config = dict(
    model='image autoencoder',
    dataset='rendered solids tumbling over patterned floors',
    crop_scale_min=1,
    horizontal_flip=False,
    downsampling_factor=8,
    encoder_arch='caformer',
    encoder_mlp_ratio=4,
    encoder_qk_norm=False,
    encoder_inner_norm=False,
    encoder_widths=[48, 96],
    latent_channels=32,
    decoder_widths=[32, 64, 64, 64],
    decoder_blocks_per_level=1,
    steps=40000,
)
Rows from block 0 of the decoder, named by matrix and row number. Rows with one number belong to one channel. Each number is 500 + 50 x the weight over the matrix's rms, rounded and kept within 0 to 999. All counts start at 0. Numbers have three digits each.
# convs0: first 3x3 conv (decoder.mid.0.convs.0.weight, 64x64x3x3), inputs 24-31, a 3x3 kernel for each
# convs1: second 3x3 conv (decoder.mid.0.convs.1.weight, 64x64x3x3, transposed), outputs 24-31, a 3x3 kernel for each
convs0.0:528456432584616537473488504477458497575542548528496526540444501507475503454459493560469519542593519509498511520523566518555553547558557375594541415566523448468467502559496540547486552481498533529497392491425544535507
convs1.0:495533516408464420530524473485491487462484472499530571456474523532412452527508487518573519429370558458560518477519484531546530521507539463446478513638592468537539498489498576482492505475502483446492585556564480492481
convs0.1:498459551519573495528507554526487514508545496482462543386538658401513493509507562549469575451425552476538561471549560488508571514484511517452622505462522560634627567503477427495550360506461495486478478494473482511477
convs1.1:547517532539470500540507500474475527501487535571439517484484457463560522466512576493466493343911746370638518483471486514513531497439510524521472582622511528528495474462486520566485489573492501499529492439518534492490
convs0.2:491494440454617614513563514496482513548598616496560510566471495382430523506471433469540550427620599459572484490523569555535548521506509572461452462476507486518526473482570542424505485386467448458527471492573504424503
convs1.2:519485504462464438491442483485486501462516480554530522468512525478507519516518497435152458282023443403125407469481484516529531533477526513531520532551557466501502521498503592534512515490546444478469453481495456487516
convs0.3:456405520513511566420542488479460534457487556433414501456487495517531490523631489537477504443545395484488598519582537520535505586523504537467525463527472393474449585494640456479534653523584471468480483500535472454460
convs1.3:500467475533478420544516469487498502504489481533484512472496503542414491516499481417728526593680516464625322526560503526495490511466490425494533465550505377470470589471484579514515497547523562481423531412515524504531
convs0.4:470455487496504497515520481547464520498436474545505523499492487462539495478487480514506489477547511473488520548518555495438503548503562514530483530550541524504509509504507491537481514499501546475531450384472540486544
convs1.4:472482492450452489457490498481490480490485496477486486530496479541509486527500484515517508489496503470479499497510503497514520488507502465454475459454457486473488501478498491462475495471489524539530576614579535567536
convs0.5:474535462464511545459387448530533502507567591501445579545599490526618561534460558494553547566665666599540533487462448508506453536570528497474429526482444484515595399548471376545471486460516496529554480505537554455492
convs1.5:524497508481478500531521525533492518459483422512520497486543541497452496484459483512334620208000090381109256538546533486496487509500501518545508522511495487454491566592511503448464458402451520495505544552590498533534
convs0.6:485453525493511515574527538478501463474557497520531463476487453504478472672493469454539514461549617456407548549492503580488467554527496501558545482461463442481582408598523382517540276389586465509535478481498521467500
convs1.6:538385513550484469531579537504477539418482427487491448548553474493450435523479445589666503333232542324395587481434451579508414564480460535437572460387561554554529407475538475372484507505463480501504469501523466444477
convs0.7:407489449496460505472502543507535527551496495447495482513443573538513428425688510576460426504370609513556425490408464520497550489451514486425330681651619592373450597515515429503585451472575504497514446496521576554422
convs1.7:506453451560500457488527545471499526526600457452491474497479518518452441492538514508373511305574626590588479520589497518495530509455446491488462511752527474446449521594527517386399541501470583580461405460533490532498
convs0.8:490489485482485451492531503454507502488593530463533494481466545487453566520521504476469505454483498494502481457539486556640532502584494514503519504544512505502480482464467521578514497541494475494460541641526465523450
convs1.8:511500489532498477526493488517522510527534511513507506484492507469518525493519517496489499489498537507517514477456474453437447485454467517521521535548542513515511500497500498508498504512501500485498457427451502487497
convs0.9:478495492492538496555568567466450538511491517495506504577510491495449608438465546527476553564457467540543432474506548524523457517521471494523403473413189464490460447526539341513503479478495400476540445497516542464484
convs1.9:525583490488571448538486462505450517461436531489454533457476544464335540580475478498495537493540465485661539490394500520553530459530539493621510460245428492495459508621494490468522453489502537529439455490504455436568
convs0.10:485595533527464443592469475396520455373462463450462449416491454403517475618627452509493470493570468466538609479483492439455427441433444529583646450525585602524612580509513422465549296449517579498459563524478476482509
convs1.10:505499521630562584526538558469502460527434551464435439516506422471547522483550528413442512417374491538542551530494471520447470505487488512573565474490541509588541468457486474565512520567462476399494541579459534543494
convs0.11:484455500517533487516534526493531548484511528482492515480486522482494518487471513499476530519475519483455546556543546538525557534532537455444452470481472474440456460503468549630479500488467518472496475406454543478532
convs1.11:485471470475453449477469472510511502523503492495519502515499502531523509522505492513549541496538535499519513438450457434440442449438445529526522523528531516510516513509518509483501519475492537577545595628588549579546
convs0.12:485517469472524448454510449469518529502537503530527447494474513463490473457481527529397421519511507459509517474551474499472421490516477543413518501452405480394495632448474465504511621568557504487512540494495538478483
convs1.12:513510502461489440485484497444471490436470582518533545489458474472446501490491438452503555311408605537492508491521484586535423478507418558496520496312467481418475481504489503507525552514470518526498520502468512537484
convs0.13:491518473499556511425438491415460451532615555453496453496533512512512558499496497496494489460548524500505485457481462520554519500540515530563516475509497468489483461494536443474556500486507508562481532688540465535488
convs1.13:541534518542535516540522517519495514504492497526508509476527530461509522472506518488486493490478507498488497501483492490470475506485495501511491502504488491486481489525493482513497488517499449397439414350412454421448
convs0.14:443534527423528493484481442504516439500500479493518508550481524473529516533545510492527493513477519537499465529539570512538522522548599362589456426486402475498444507507447503527581489449558520457509469462500501472485
convs1.14:458546481513504481439491520502505500531459548537551417472475465486528549468562553645591430392325503491445565452616503507439532495499539489539440483486407442378460512555544502444543483355480517461517514402506505488514
convs0.15:494495575463483570599567541506525490462480497527471498474555477512506522565566535471525493489557522571505549444525558444444525486430464521602500409570515522415480501368434449593556266525413495509478511505545539514455
convs1.15:556474474623466544510528587491477526522506516563506470479521526462566504530543519500579445331214364657663542488497527413362611492455588441466473491514536506633459427469561415523503501474378542514522462483533405489539
convs0.16:470416511520494499607557397497510482474491419484484450471445423440534501437444429459521511460519470435593534395475431436527428443472445395383440559566423451591387664569556561473597675542586460489492442492518451487452
convs1.16:617537466574470508452489500521398529445485571526499521499534451461559492484563481478474534326342458551464475490397407504509494464480455580500435499529419489456501560547457573649555580626527484406517399452497477443550
convs0.17:551608493543578526471479517513443468454524467446527505527594507412465621445428585560527482448580582483521438469518560483495517542491520656514427506549556449468355493471584545444588556522561460519472455504506480413545
convs1.17:508462490510683527534468534481448512542446482475424490463518502540473516556487498525541523426386568477483536522467488549465587487482484438457498509723506526569462479489525513687555487535498471554486602369504575472478
convs0.18:532524439512403493421354618532517514512477545511424549474423426561402541358482599547509429625462407558504424497483370473523388513541480513419450425457542537371538511427401386616337483328389477439497497545498585543530
convs1.18:412557475528435475518462444450526518509463563478528479437461586450473535505433428548443533413644506554392435482620598442529500461481371440443437470260499609420499512543537461400545492436418599505455427502487444596483
convs0.19:418516395497484537426401509485463421543506524563480521431490361528607465385501607442420504449552472510490526450475484473520536516561546542628530473619542539531454614530633475477544517531549545576484432530421520578513
convs1.19:499590493450477536518522482475498472534477488509468511399467500481399476556507491336406440496719749310493635492519491502512492521554516530687561531494493487540555508536461481461471505464416508441538536502532577498465
convs0.20:474608488543540460524563520561570507546506540531494500468523530419497480430478534485416507505503397489554550525542465463453478512504436445530551606488515564550702447601427477470410431289585522488512572483516475483551
convs1.20:558519501463540494469484478489544499505476497508505540452499483502465567461420523436554567637658379694655390536541563491566515424436513486646573566542463561535511431568515522490435483392440466522529519498493483507495
convs0.21:436345465491569618494555570449357464562544611500515534554471488513525505497553492513434502456618557475523451405439430511481514494483518536484497422484520471505469534421469482467470532523473505458541520498503525533519
convs1.21:490516474440472468491512516501531507495491499515502495452461516505468510507500510423246466677494667289166478470483486548560555518532522528531566543564600497506507535490523572579572549531525434426445475447465488489496
convs0.22:561583459509511418423568444444422450440444438448454437448548535518490404476515521587567544492525554486485523466479470535475428485483515547496569552470418466566545455459474388385571595470494500535515493473547569467472
convs1.22:521528545576535449577491447501394463540475548456443515515562505550505510497582571432369555290440528541545553499536483583495450549546455542445473483327441522690583526541492455417487517555531536541516475403491572444505
convs0.23:429524417440491484518477492495515537472533484528545514437508375583576437576474414483476582401538627496512474450537494535541451495485384571522561471463491468541444464412473474547389383462440471502494466495489570489494
convs1.23:421449481493492519458376478550530501546640479475567541544496432532582521538534510556464521366334532430604603576527462497498520462458525505437473523344424518498441539469493451397389456430461524534496428415576428457561
convs0.24:522536419524455443456593461470455507519485503546513505481458522509525534392575489462489513524328492518526497516444508507531568464525525512501573411508440457464435432592460539450427666434522517540491558515482481552543
convs1.24:465441488476484474509566429497529519563438622484481510488476486475498522478477553425306446519775461546485487447491491580561471441552483524438415409417471439530577544469381535431457502445510479477536560568486534519462
convs0.25:504712470487532473509413470532565525573558516461492536526480488582503523604423553487502527449479536464514466583489520504482481491506477404447460500583632608566558560562538476418574569339520499500486511507503539469536
convs1.25:538531533523537506506447447516441503517515461504524489540574514492495482481371466528433499531335566464466490527517509450512464485386474518587519505590533421466532512613496422414545484355496551491489477462517512529504
convs0.26:597520478562544510490571490512474490468487468520472478603514419398474669481577510564437507568553541432587533523470568489502563541451510456610487279620401533490397489446495692548402427460576498452563576542405429515504
convs1.26:526575534466560505502515459504493457473411512457575507468474515433447586551450467493515656516570435453597440453420516535536443529597531449587467455445492449555543420440497620609590528367465480403506644566478473434472
convs0.27:468445516503471478494500484547455545489401465524465529496562503514588452464539473527477507522458483519488541497471514432391491460416492491464479499481472455453482501551485502531446491506481522468493477388461521471521
convs1.27:463477476462484481451473482482503487473492501473495503516471479528464467526490475520521504517539497509537518510535516524547532507535514526530533532555542529545531520501515525516520515502511562605570615659617564596568
convs0.28:505572564570524522577422444461465487511482411499512532533547453482520459447383521504469429440530579448502569493503426489480458491549557628463346574485458584497511414399485485556542468508437468487481430452527418431538
convs1.28:494526492566581582477462530464541426487514469499545478508485457539586486526514491447585481431537502480417457487447464522478464538541495482552546522623534515464473478406446474529512489505486454459508486487440553496447
convs0.29:562563482463449476444384569502489523466511528496552496583509570549483364531460483497492434437545526579507480594480454503468499467536539534471463498452438434587425468442543465533570413475339514546458394524437520540502
convs1.29:442562440527401492546463475457551515491579553483485509534402474544512527478554551495447448417311585519543545547566564533499518552542454459389486520507512471484481515367488484411477516570500493545534541486484512508478
convs0.30:539440474572505501584484493511426460548479452487449482466458480466547492573537472448437480418476477506544499449452449469492547463490576456594548414546510433505470564550516606518417540472485495491466521541470460527480
convs1.30:524484429499509514483522501430534488456481542503479541467426462508449520475461509494559519581740574460462442457527574585529576565464491501638468495645451524555431524439433558559503547531490423490530568504504501519545
convs0.31:507457460460400515506558536497479434480452513449467458500425469473430500558430560447499487565416574508452465480502506532513561530514529447597438410585527473523355531492572558417531601467562476470495499455514496538455
convs1.31:470543473396478523480547512494459514545475471548427390553560547463348475464449453549565508421495511459435546445508487525488509553513568504482433426490487508532465578509561518402493493449514583483527431469486472407537
convs0.32:569517481439541500511521559505508444472592496471494535571528529448454531488474466378599534425665616500389445478469501526494489491520526471504395394566481465481497460599491427492469613453479485507483463520511526480509
convs1.32:546468512537469473534477492549425533496549407531482479496557496468465428509498457619605471272109564377331567514504465474485565536426542473505498465401499512525449516591507460361488465492557521533507444468518476480521
convs0.33:532532465511498565553473430448535477480447498524478497592575501375489660470652555528583444551511408441547450460495518519464507488461519525456584528384601642587601333464462560557468455416413515471546543497497544549505
convs1.33:546585535536531463566529481489490498442458604417454492513521557373547545495632550490536640492365464485488506512508513515498507507432517611562481481586469576591513553539511437578457424464466543462457602589476504498501
convs0.34:456603529477537454461429418518578475471608480461457476386518519459479614523434615523558491429581434486480447490481579397430475466472450471538455490497390449452538644461498475388447507488593547480501425476511424456494
convs1.34:560570472509507480439560517516481476543607462490394436475618534455573529446501562445547545510467694430383426485454542477412537388381458450448489579503465505518469496524545516497532574554492478410502423428480504551473
convs0.35:524525412428479500476562506452485474415473488457522508474478391451555498560410517615495539603508533563490555503544423526524482448494430601505452554408520703505660548415567502479550408526521460503479590495521523468512
convs1.35:517484507494444454494541444465483537400514523463551492439461434527549468494421417561599501489470534466312432426502499590577451515562446472524619472320570451520558497510520527473462517466440530561480588505463504453478
convs0.36:483483471464510497523504537556473462529498479516485562446401402379495547529516510489479548471608533472531442554514518460486513524551526446454534440536437489477370628524404533440536604528550432534469437487493443415402
convs1.36:472514504508467481520459477527507534568516508558546480458401491481392524477446496623647685264134459336453610487431507492443514549435447462483401470504438497634546528580490525523504542501524471516563449442531421379515
convs0.37:498505462539565500496531535397512438571656586475552480504456527529491526523467508478524544444541570510507522429477438533599519478545471531524527497492491498474465475448486482512513493474485488516489512591522480518493
convs1.37:529515511526512496542512506531516524518520490527508514481510518474496506484503510492505522480499536494503506483463476469457452489458470521528509524532523497499492499521496494502502494501494460438454423389434475454471
convs0.38:539577419539481374475470481460519494462482545471486509484600407415517508452506588504518484685486310465593522530475496520523558498521524536603466477488321479376596453496525518518439505531556589510511559518516538522462
convs1.38:473488513393418429531579540457522485448543505484421490456557533441413510495475499504463593706430387469480529425557521519633549524607475519620514521239453521519498517580514557349457534558506524477513555703447553569448
convs0.39:464421458505511547536502529515551497553544513514441446441518506525493410441444408558517472480483564504496415488487526560489510568507505451424524449448434423488496501565527558520446613542545460480491442504519532536480
convs1.39:493499510430461439590485480523512473434474403568512504490495502518438453462551506537512488488487429575640514533531501518553469449450494451433497482528543505518517535527472536444484513546506541512436435465540449528574
convs0.40:507499523539524487612466484515523480474537515518514492412494566544535506540540451611589537527541548467567513535546544459508475536549493491519499463568408433493483588412609588498457494462573531484500498515518506471507
convs1.40:459477487571477535482506548540516511479519511441493525550554445508535439480567502631604606453194487499347427464473524498454506484475546515581451539476522438500539552500483623427410505455430428449530529496470553557474
convs0.41:499540501454466459472407475508472516567542509540502500533512518403531527545519652490472479457564499539435505471506510467505492447523540480546548433391566534455577541458532530521456514503519466549482485504457486534489
convs1.41:496566481534428521518515479566491448503517453489491541496546532387493536536538457565493472517121694410517613513540490439536517434461607600608606433431504452463509556545473487546500456395511481452485515566511448532529
convs0.42:412448531521485416427507573569502465546566472506496464579432587537476381668523552422419565602373494563469552535540509531509523561579524531577565430431424535563506434454535565500480445458547429579530576511453529448560
convs1.42:452511555496502537520503499538425478531469522473493518551537489555443379550466483486412489638840536541436526475533512516540441560533528512496574479444443476463538525475482430438422447459521508490481527483512490424547
convs0.43:455509474476510472508428489438521523492510479521495526438570455539531385557464492542472500483403505488481424496483544539520461419498466475423538526416502518541481423507588482506614530553526572536489517501482468529495
convs1.43:454491462545398450520523542553544511566500532478425560528389419594629434530583463510522593455552531495486491506465557548486399517441433479527509444404512475553554503473479472485442501608525449547497530554544566544509
convs0.44:437392487496471475512509465478484508495503461481534483476559599573630507602552537499528529473474460428453572480508475470482525477493484394440389494491438394430501518358524415495488508589479540504481473446436507516539
convs1.44:501422502539429456487556558523552496526600558480556523517486423475560528500516523491522547470615600516477473555511525548482552555505588484493515582615493553537510518421533509537509525603531490520584549607547562577508
convs0.45:468551399475492521518545561526510476500559534494508505476602347400543582463405538496465505461433451535497388417555560477557532462532525497471552579364525499397431545508620597536493589552503462458479475495534449482528
convs1.45:480514506485558565525461553481505498474446510568420538462566563382568544448495427541616404575350338497638465439420490438572514405457529529441413541516464571509547550636509588719528530620508493548491488561432462542489
convs0.46:536497577568486466487576551465489501523505479516550445547507567538462569393461578370423466544419356441579457419441490465472517504459493486526543458526412659533534638415576536420454567401418517505533544543541517526517
convs1.46:464576540479590529518568522538483466569536514547484510488525574471457574479481553350416568421950635506500478531509435555497507499517475440494464437460442532682554489527494494456455541561506560517480455531460548529492
convs0.47:437536442523540524439475563569554541529555578463450541560576422550513487536469531467474513534451474485510501503511438498555471563580485517516505469505491418387355487516631549496555519493532451553538522521449546512512
convs1.47:531455502506487442496436500476472565498432478525522526444554511448417451470414447461410502558528534499469486492533494551562509530488512540448492562482458506494463517543524562585518484446489516543483494490602450452559
convs0.48:468455499451474523530488488545459519473370455554478523479528465485575491489507463503507485496534474475498468539488542488414458532474526489510484489532503498512487521504489474475474481475484508444494435369452495454489
convs1.48:476494494475488498453498502476500485473480499483490479517487481517482487520486484503496490497476468483474487527538531541546553523544533490489490484480484503508508504494505508493499505497502524529530569615577533569546
convs0.49:492536503538539430562508454483540592560534581521537527465502443548412427552446511519511489524409495539467510540480480533478485489511480468473489385462413458562488539558561598522490523487595527507472552463504482569544
convs1.49:548581513439408530455530511502500495436443523493529548465532479505452464521415528528543332567723625593459443473416482556508416522532392537525463457430557443405506478578564520456574532460570475502537557575511560548536
convs0.50:602449502491525622517503496489481494485476535475522473517510568463513652503528460462565515565509437596527444467510490474516528490506505540428504581452535609430481551464551465470571475548622603497532548520470536561550
convs1.50:457469473545510499543548521505540470498534490444538516530469475466622578489549528596535481408335437504513535478536482467489600434444554456430524515643544466435465474425507540644515513536524516476466595592464552546501
convs0.51:565547498466517505415430451444432466481469446553627516476431524434531647496461550505459490543533436483534523478457462467474526504530520484378375638521488533560569497421465567479423529423443500485494474504527480508507
convs1.51:554577528554544492470408417456458443532554528541608579513505492480589559490501504478545518450478485504544485498487484508468504520536503494498500564586469517479516518484491530552444476481515490485533470512524503492475
convs0.52:503432546391474517481464442571478523533488539454501528635470685498470633459479547545568487468701554535532398542522567547492523489498555435463412464486549614612487409500396245550450322453299563539504499532601493536562
convs1.52:514469493491456530478507499493535511559537486536488484461523525439561629422511617531271522288064444506162441491465559487464528505491517483538453466509547497549550457469499361451550422511538461465498509483458582593525
convs0.53:412453504485461465360448432565465462547483498474484469503468459473513414437580439454418524462422564429450517489490413479504485453503470445497526396528586443498506426487398449584557526426466394499471428554500508528476
convs1.53:526559498492390405429409486464476542512623480544559453507471494474342472535557487446478575414763528467546499520501486461387486534544513470526532437492524498449476505553510416347511434359531491508491387407560419472557
convs0.54:507462570578512497551539510485471499553550490425445432524533593727581377661600381538398549503362394457390497494478406538512529582539544500443450521428426479523548418512609401568422390633418465461512438445451484489500
convs1.54:536536503469497546521529547524503493473492494469473486523497492533480426500504475673905615885999826616940688500480473527513488499524534529483511533497487516520488509456484505486516488499478456474492462464485492469487
convs0.55:541456490458414402472496569527472492490500460450470471542528518555441550438556643501403521570440472580541509573448506496488436498487421485417520474514609480480439485537486454477570503425562450446548521561434560506484
convs1.55:466529431437582558501507501553476493546400432516462484488476570497481468477483487512498454592798509506476482475500521500514484555559521498576464409393483473509546527611498449512534512511515539538527533487481493561526
convs0.56:549539446549552495510555534550556533549596540536585533563435474533419522504533423388453516438534487540489531536520507515509503512459501468547651512507460554527427399464516453457400476507375488488488521516498424441534
convs1.56:475489519466517552518507500495527448541532458579478497466467489497434421529437477305597458451850764503798566494445481529555529486532497543523516468495507520565533477446443492490496415439474454498515459504510481528510
convs0.57:512474504453545510489526483526554499549552512531522491483458554650497587456511599435501461454559476460436459545553547526465601558494556346394469547435608469558426608481432298548378447588581500479474512484488502463432
convs1.57:536508537392507485534498473521460499477511485494555519521485509514560640465513588494717487597374548638357376477519506479461528431397480598459445452512451505399401534467526363409517496563471465489495516451483504547453
convs0.58:461608560457579517507517463587682584440559487506527534515533563497468476523446495520723584499543549465537562569546548519513472602615561534468459562538354499464518540563569476466504564491627500496515439472543476433520
convs1.58:520430482530488494502510531501482488492497462494503504522566513513547523501500476411265573143036234465156335530520517495489483488474501498516482517523463471449461501495488501484480486451440511533531510507521495535502
convs0.59:491515486496530464431506529448467441544613540469529474493515498468503491450479472502503513493499486503495478468486472504541532495509509511568530528529543511508533505481540500457557519473525502546501612680571500577520
convs1.59:538527519520517514543534523518503511518508512527511512479516521470509518477502509508507505508511521496497504499482495488473483510488503474479476477468471479474468483501484465493489477500497437399439393337393451415448
convs0.60:518407482522500532510462560493520500480493548444504488561440435546492488429463452498543464528554395500503354526517450462486454406421382537513538478509614483436630380478398474530571505455480461494532458523509578529537
convs1.60:548510542568488450508470491539445511532451479485443473469551515513496490511504509489484432386532594448536547475439553476503446535510422484587508530601618468432515489603478580585472523479418512557520453558521440509509
convs0.61:424535462484478401607506467477541443440491428474518481488466579487470502493445518507511549434621503490484518365495578443459547453511543495521563464492560625558551479479562545482489568527555554462476478494458476456431
convs1.61:532500487618597538498578568483476446518480514457454478525552502440509535477507502430511515257233678412413589489488496485459515479529534538545478493561499552577557542620522538604558507531531514538535457549495487513462
convs0.62:425637411504529576546479483451487525423459512487530443511530448401533650522444487485471514559477466431502456438459470487512513494516461408434546527395425547403335541379580538458472478459560581492464561508448467493536
convs1.62:543522469483585496516497435480480414479445513485524506481479495430476604509448474512488557523471444512447477511473430535508500491594511563478445557390456494457500476421486550598511508563525392469562588635432566554465
convs0.63:439507453497470426478514469517551450484499461526502459519512497501437439491489577580521546553434436539479434483557547474474514457473475580548641575581627497400467485485506466499498482509484512456484633490558510439524
convs1.63:449447468506599559535491476508538522524502519433475484433478473542545514531564597516610459698795461497322357445544521535526511420532524523485499531570486462527514486545527492612422546667517500637524513476457579508518